Weights of a small spectrogram enhancement model.
Model: 4.12M parameters, log mel input, arch unet, norm instancenorm, activation relu.
Training: muon at rate 0.0056, 12200 steps, batches of 64.
Rows from block 2 of a small spectrogram enhancement model, named by matrix and row number. Rows with one number belong to one channel. Each number is 50 + 12 x the weight over its row's rms, rounded and kept within 0 to 99. All counts start at 0.
After each channel's rows are labels from the 100 clips, of 14976, where the channel reaches its highest value: "strongest on" is what is common among them. Only what is clearly more common there than usual is listed. The data: single English nouns, adjectives and verbs, spoken by a formant synthesiser in many voices. In brackets: how many of the 100, against the usual share in percent.
# convs0: first 3x3 conv (model.enc.0.2.convs.0.weight, 96x96x3x3, each kernel summed), inputs 0-95
# convs1: second 3x3 conv (model.enc.0.2.convs.1.weight, 96x96x3x3, transposed, each kernel summed), outputs 0-95

convs0.18:48 41 43 50 63 52 56 57 55 65 46 28 60 34 60 41 66 35 45 53 76 43 59 57 64 61 41 71 45 41 58 54 30 43 72 62 52 43 47 42 45 50 49 40 66 56 64 48 44 81 38 65 89 64 49 72 54 57 39 40 69 67 59 54 66 32 58 34 56 51 66 38 51 46 48 39 49 47 42 45 68 55 65 66 60 45 46 61 45 55 64 42 37 62 60 49
convs1.18:50 30 51 49 44 60 46 49 56 27 18 63 67 74 24 49 43 63 42 91 57 46 57 50 59 41 43 43 86 53 54 49 37 40 62 55 51 55 52 54 62 58 49 58 46 61 54 59 61 42 30 41 61 50 62 56 53 53 47 65 68 66 59 64 45 50 47 59 54 29 48 63 43 37 39 58 60 41 71 47 49 52 59 53 45 51 45 30 34 58 55 46 36 56 45 69
strongest on: voice: child-like voice (62 vs 25)

convs0.70:58 54 54 49 32 44 57 47 46 54 54 49 62 62 32 48 62 83 53 61 55 50 57 70 61 48 59 47 60 38 54 60 53 54 59 91 42 40 49 70 51 58 36 37 57 60 40 56 62 75 46 62 43 46 95 52 70 56 55 55 78 40 56 46 42 50 70 41 44 62 41 60 37 53 36 66 39 56 59 61 65 48 42 51 48 36 38 45 57 44 49 43 56 42 52 51
convs1.70:55 50 43 52 57 40 28 65 62 62 65 46 54 44 56 41 36 16 50 37 38 50 42 40 29 41 46 60 44 62 40 63 42 38 57 11 52 50 42 49 29 44 36 48 38 61 60 48 38 69 63 55 56 62 30 74 49 37 41 43 41 45 41 50 63 42 75 50 44 54 45 47 53 43 69 25 59 45 54 67 29 57 40 60 46 44 35 42 51 41 43 61 34 50 42 51
strongest on: white noise (37 vs 12.6)

convs0.77:46 48 68 54 50 61 32 24 36 46 48 35 34 66 55 64 47 71 51 66 37 56 57 52 42 70 49 58 65 49 66 61 32 55 20 61 49 35 60 46 48 37 46 45 60 52 45 49 61 46 36 49 35 41 54 20 28 52 62 35 51 47 46 39 47 37 37 40 62 48 57 54 54 49 57 44 40 37 45 77 48 49 38 71 54 46 46 71 82 58 49 44 33 50 45 64
convs1.77:57 53 51 58 53 55 43 45 75 58 52 57 58 42 44 35 50 46 53 57 53 20 52 31 41 55 50 35 36 38 50 59 38 17 70 49 68 44 58 43 56 72 71 60 62 50 67 53 62 33 52 55 64 46 53 56 32 62 43 50 39 67 20 46 63 43 35 62 60 31 34 38 32 54 41 46 50 64 61 53 45 43 34 74 49 41 55 73 53 55 50 54 50 51 70 56
strongest on: thin (high-pass) (52 vs 11.8); white noise (44 vs 12.6); clipping (41 vs 7.9)

convs0.80:54 41 41 53 36 65 44 52 61 35 49 37 61 46 52 43 52 58 54 36 52 59 61 55 48 48 73 51 60 60 55 38 65 56 60 48 37 53 54 63 62 60 22 70 62 60 53 57 61 49 77 58 62 76 39 63 36 61 71 48 57 42 59 39 56 47 60 46 58 35 62 44 52 66 66 45 90 53 56 60 50 45 61 70 51 55 30 71 65 75 47 46 63 47 62 49
convs1.80:63 60 63 79 47 62 62 50 70 54 41 46 52 39 39 56 49 30 74 55 42 46 43 49 52 43 52 47 44 60 63 49 41 37 54 50 31 52 25 40 68 58 56 74 42 51 32 46 36 58 41 79 54 44 56 38 48 51 61 44 60 56 65 60 25 48 40 39 38 55 44 34 63 53 47 67 54 39 63 62 64 52 32 31 47 35 49 59 45 59 25 51 75 46 56 66
strongest on: voice: child-like voice (50 vs 25); /ɪ/ (42 vs 13.9)

convs0.35:55 60 65 47 21 26 71 53 55 77 45 49 28 51 53 45 63 63 41 29 35 56 39 46 46 33 14 51 27 62 35 55 41 46 55 44 56 42 60 58 56 45 44 34 41 51 73 43 54 50 75 48 48 47 55 37 56 56 64 33 51 58 57 36 51 66 54 54 55 36 48 41 57 52 30 60 45 36 60 58 34 61 59 37 65 49 30 46 55 33 62 47 62 55 46 50
convs1.35:44 74 65 58 35 61 54 62 36 36 58 51 46 58 67 37 25 48 44 47 61 63 29 47 40 59 44 49 67 55 45 56 60 47 21 37 54 49 59 57 26 35 57 52 38 38 54 48 37 53 53 58 56 50 35 28 64 64 42 49 79 57 29 59 29 56 49 53 53 29 55 73 51 51 46 47 58 66 60 42 60 43 43 45 42 44 34 39 30 40 52 41 61 71 40 64
strongest on: thin (high-pass) (50 vs 11.8); white noise (44 vs 12.6)

convs0.34:47 40 33 43 39 67 32 49 57 40 45 44 45 49 59 22 46 33 46 44 40 48 47 32 48 44 39 20 52 43 47 34 50 46 42 36 40 53 55 49 62 41 84 52 55 46 51 53 27 63 50 23 58 45 48 42 49 35 55 53 46 43 72 56 48 64 61 63 62 43 40 40 42 48 42 51 16 56 18 42 43 49 46 58 38 50 62 56 26 37 54 46 54 57 27 49
convs1.34:56 57 56 55 57 50 77 68 41 32 69 33 54 63 51 49 55 59 41 59 58 51 58 54 71 64 30 46 37 30 69 35 59 71 50 57 64 36 53 47 41 55 56 59 64 33 73 46 68 66 43 47 36 42 68 30 63 43 55 51 52 48 57 45 65 58 47 36 28 40 47 61 64 65 39 54 47 63 45 45 67 57 74 45 33 55 29 51 46 57 61 53 58 42 70 50
strongest on: white noise (88 vs 12.6)

convs0.78:50 35 67 60 46 47 52 49 50 49 65 58 58 30 41 45 44 51 51 52 41 65 47 52 52 54 70 49 63 55 54 43 57 70 41 37 40 64 65 47 49 53 38 66 57 70 47 28 53 77 50 57 49 61 57 53 68 57 47 57 31 47 65 36 57 24 55 57 59 73 53 47 52 45 52 21 63 52 54 62 49 42 65 65 40 46 72 78 69 36 56 71 31 63 34 59
convs1.78:73 35 56 58 60 63 53 44 44 59 54 52 50 42 45 53 43 59 68 49 50 42 47 40 56 38 47 67 53 72 65 51 71 49 68 72 31 55 63 67 57 52 58 59 63 66 41 59 48 49 58 56 43 57 43 65 50 47 61 49 63 21 28 57 47 50 64 35 36 52 63 38 38 52 28 46 33 69 32 80 46 41 34 50 55 57 52 37 14 49 57 49 51 37 53 56
strongest on: voice: child-like voice (55 vs 25); /ɪ/ (38 vs 13.9); /ʊ/ (30 vs 3.3)

convs0.83:59 49 39 36 51 58 45 47 50 24 53 70 17 59 29 30 45 47 44 53 43 57 49 60 39 51 30 40 22 47 63 50 52 48 38 40 51 57 50 39 24 48 30 47 37 37 66 50 59 41 59 62 49 47 51 61 45 21 57 33 65 57 47 29 42 53 33 49 70 70 28 42 57 49 39 59 33 58 52 40 33 43 46 46 56 48 65 46 46 41 44 57 41 30 51 56
convs1.83:35 51 45 47 39 53 65 68 61 52 44 38 53 56 63 48 34 51 45 62 63 33 52 46 57 41 40 49 35 60 42 40 24 43 44 38 51 49 35 65 53 29 54 75 60 44 39 31 32 79 39 57 58 58 25 39 64 46 57 46 55 48 45 44 67 44 69 59 57 41 59 46 41 41 65 67 74 52 52 32 37 51 79 55 59 41 42 39 68 45 44 69 61 54 59 61
strongest on: white noise (36 vs 12.6)

convs0.20:66 54 69 32 83 78 50 56 47 48 62 40 35 64 39 36 46 34 41 47 39 57 42 55 32 63 34 42 41 76 28 45 42 36 56 34 39 34 50 43 42 62 37 34 37 32 48 70 35 30 66 44 49 44 46 48 43 57 36 41 66 47 39 67 43 62 43 52 60 56 55 56 72 39 40 40 30 46 48 39 55 51 49 49 52 61 54 45 45 39 43 33 52 50 35 57
convs1.20:39 30 52 53 55 68 56 47 65 61 40 39 72 36 46 63 52 45 26 28 21 49 54 61 71 44 54 62 59 43 38 56 52 24 49 58 38 69 57 55 34 44 35 36 47 40 51 46 34 64 48 51 59 63 36 69 55 50 51 46 38 60 64 47 54 57 74 44 63 41 59 41 43 33 59 48 60 62 50 39 48 56 60 67 46 54 44 55 22 72 40 77 45 47 54 45
strongest on: white noise (30 vs 12.6); clipping (25 vs 7.9)

convs0.47:48 48 35 41 69 66 55 52 39 62 61 46 37 65 43 60 48 52 37 54 56 44 61 65 44 36 33 55 52 48 45 61 63 26 45 71 49 34 37 57 63 39 30 21 57 59 65 48 49 60 51 59 42 27 56 57 31 52 30 43 62 48 41 38 43 31 70 69 31 53 53 41 62 40 28 43 32 58 37 68 61 56 55 50 70 64 55 55 43 40 58 33 42 60 59 41
convs1.47:49 52 65 52 63 46 68 74 76 34 62 57 37 33 50 33 52 47 46 63 35 47 54 22 73 46 49 54 37 46 48 31 76 44 37 73 54 63 84 61 51 51 54 49 46 64 53 55 43 58 47 43 54 51 59 68 44 44 52 40 41 39 63 48 37 63 43 44 51 68 49 78 68 47 42 61 55 49 46 41 50 48 52 45 54 64 45 45 33 80 52 40 44 36 57 45
strongest on: white noise (54 vs 12.6); thin (high-pass) (47 vs 11.8)

convs0.9:46 44 52 53 61 47 70 49 41 32 62 46 59 43 56 29 49 48 23 60 52 45 56 70 45 57 40 25 26 43 47 37 40 42 54 43 50 37 60 67 56 58 51 64 60 61 45 53 33 68 45 44 45 41 42 37 74 72 50 48 65 44 55 63 58 58 73 62 16 61 53 72 42 39 52 64 57 38 67 60 37 51 45 58 44 53 48 49 32 52 40 60 53 41 39 23
convs1.9:53 47 47 40 62 25 78 51 39 66 50 44 61 66 48 41 58 41 53 43 43 50 47 48 31 53 61 17 35 52 57 39 42 56 49 53 78 61 39 42 55 59 55 47 29 25 74 37 50 55 33 42 30 36 63 28 52 49 49 56 52 45 62 39 48 59 45 39 47 66 29 48 44 37 39 63 31 38 38 35 74 47 58 40 43 38 63 51 46 48 49 53 52 63 54 62
strongest on: white noise (40 vs 12.6); thin (high-pass) (37 vs 11.8)

convs0.69:38 64 70 59 38 46 19 39 69 60 55 45 47 70 50 36 42 30 35 35 59 54 50 49 32 65 56 46 52 74 52 53 64 62 45 49 62 39 37 77 50 38 64 63 35 39 64 49 48 42 41 52 68 43 58 55 54 76 63 50 67 36 61 36 48 47 52 35 63 44 48 58 60 60 49 46 76 51 57 66 54 50 55 70 59 49 50 57 46 21 52 54 50 50 39 66
convs1.69:54 28 42 61 60 44 49 50 49 40 47 38 56 24 35 48 47 47 84 63 64 34 49 49 67 52 71 54 47 39 50 33 54 45 62 58 37 37 46 52 51 57 46 64 57 57 61 51 43 51 53 55 65 49 31 66 88 55 51 40 41 56 54 44 39 43 58 33 65 57 47 56 58 28 58 62 46 52 51 66 61 37 62 59 66 49 45 56 50 43 54 57 74 58 87 67
strongest on: voice: child-like voice (59 vs 25); /ɪ/ (33 vs 13.9)

convs0.60:37 45 48 65 29 50 32 46 55 66 65 60 24 53 53 48 50 35 50 57 54 37 64 55 55 55 56 57 51 52 68 83 44 53 53 45 44 55 36 61 25 48 58 44 36 39 39 33 60 36 43 80 54 67 54 26 49 29 33 28 52 48 56 51 53 50 53 54 36 41 52 58 37 51 47 43 42 62 54 36 36 71 53 55 60 21 60 47 59 57 55 41 61 50 73 48
convs1.60:65 45 61 34 66 50 48 45 53 52 47 65 58 33 43 74 43 48 38 46 61 50 58 49 29 59 38 47 57 65 74 32 51 64 45 42 77 50 49 48 55 46 55 61 59 57 42 46 72 42 36 46 50 39 55 74 55 45 49 47 52 60 18 22 53 39 30 68 68 41 47 50 65 53 52 62 53 51 36 44 38 41 56 44 40 46 63 38 44 79 42 59 71 50 66 35
strongest on: thin (high-pass) (40 vs 11.8)

convs0.64:50 35 38 42 44 36 66 32 39 42 71 55 56 54 48 43 54 38 10 62 34 54 60 58 37 53 36 40 54 36 65 67 63 48 43 67 51 46 48 43 56 33 28 54 75 47 28 47 62 60 32 59 35 44 54 38 23 47 49 54 49 43 38 56 43 41 46 53 44 58 58 47 55 38 40 46 32 69 40 41 33 39 42 50 63 37 55 52 30 30 54 39 41 50 37 37
convs1.64:52 68 42 50 59 52 57 61 40 44 58 36 55 50 36 74 60 41 72 69 53 51 48 32 36 39 57 30 54 60 55 47 41 56 71 35 67 63 51 45 61 43 45 52 61 49 78 58 35 62 52 50 42 61 31 33 38 33 54 47 48 55 59 54 43 72 56 59 65 51 39 62 54 70 59 76 44 55 49 40 40 64 57 27 24 57 48 45 70 59 26 40 56 49 62 57
strongest on: white noise (53 vs 12.6)

convs0.56:57 56 51 73 41 50 36 68 65 59 56 55 43 73 43 65 41 48 53 41 43 40 48 44 24 44 39 61 73 41 41 44 60 48 38 42 25 59 56 17 54 73 44 49 37 33 37 37 42 54 51 38 62 35 50 37 53 70 45 40 47 45 51 38 48 48 20 46 46 65 60 61 52 44 41 62 54 35 83 58 51 40 51 46 47 44 35 63 47 61 62 67 49 42 41 44
convs1.56:34 56 37 45 39 75 50 58 53 50 46 27 49 55 55 38 79 29 37 49 55 40 33 44 41 36 37 53 48 60 34 43 52 47 46 49 49 30 53 45 38 55 54 52 58 46 68 60 69 38 63 29 32 57 37 39 28 52 56 56 45 43 60 51 41 37 44 40 55 36 58 59 29 39 30 74 55 67 43 55 77 40 47 50 43 54 34 64 39 68 40 41 68 56 39 59
strongest on: thin (high-pass) (67 vs 11.8); white noise (39 vs 12.6); pink noise (34 vs 12.1)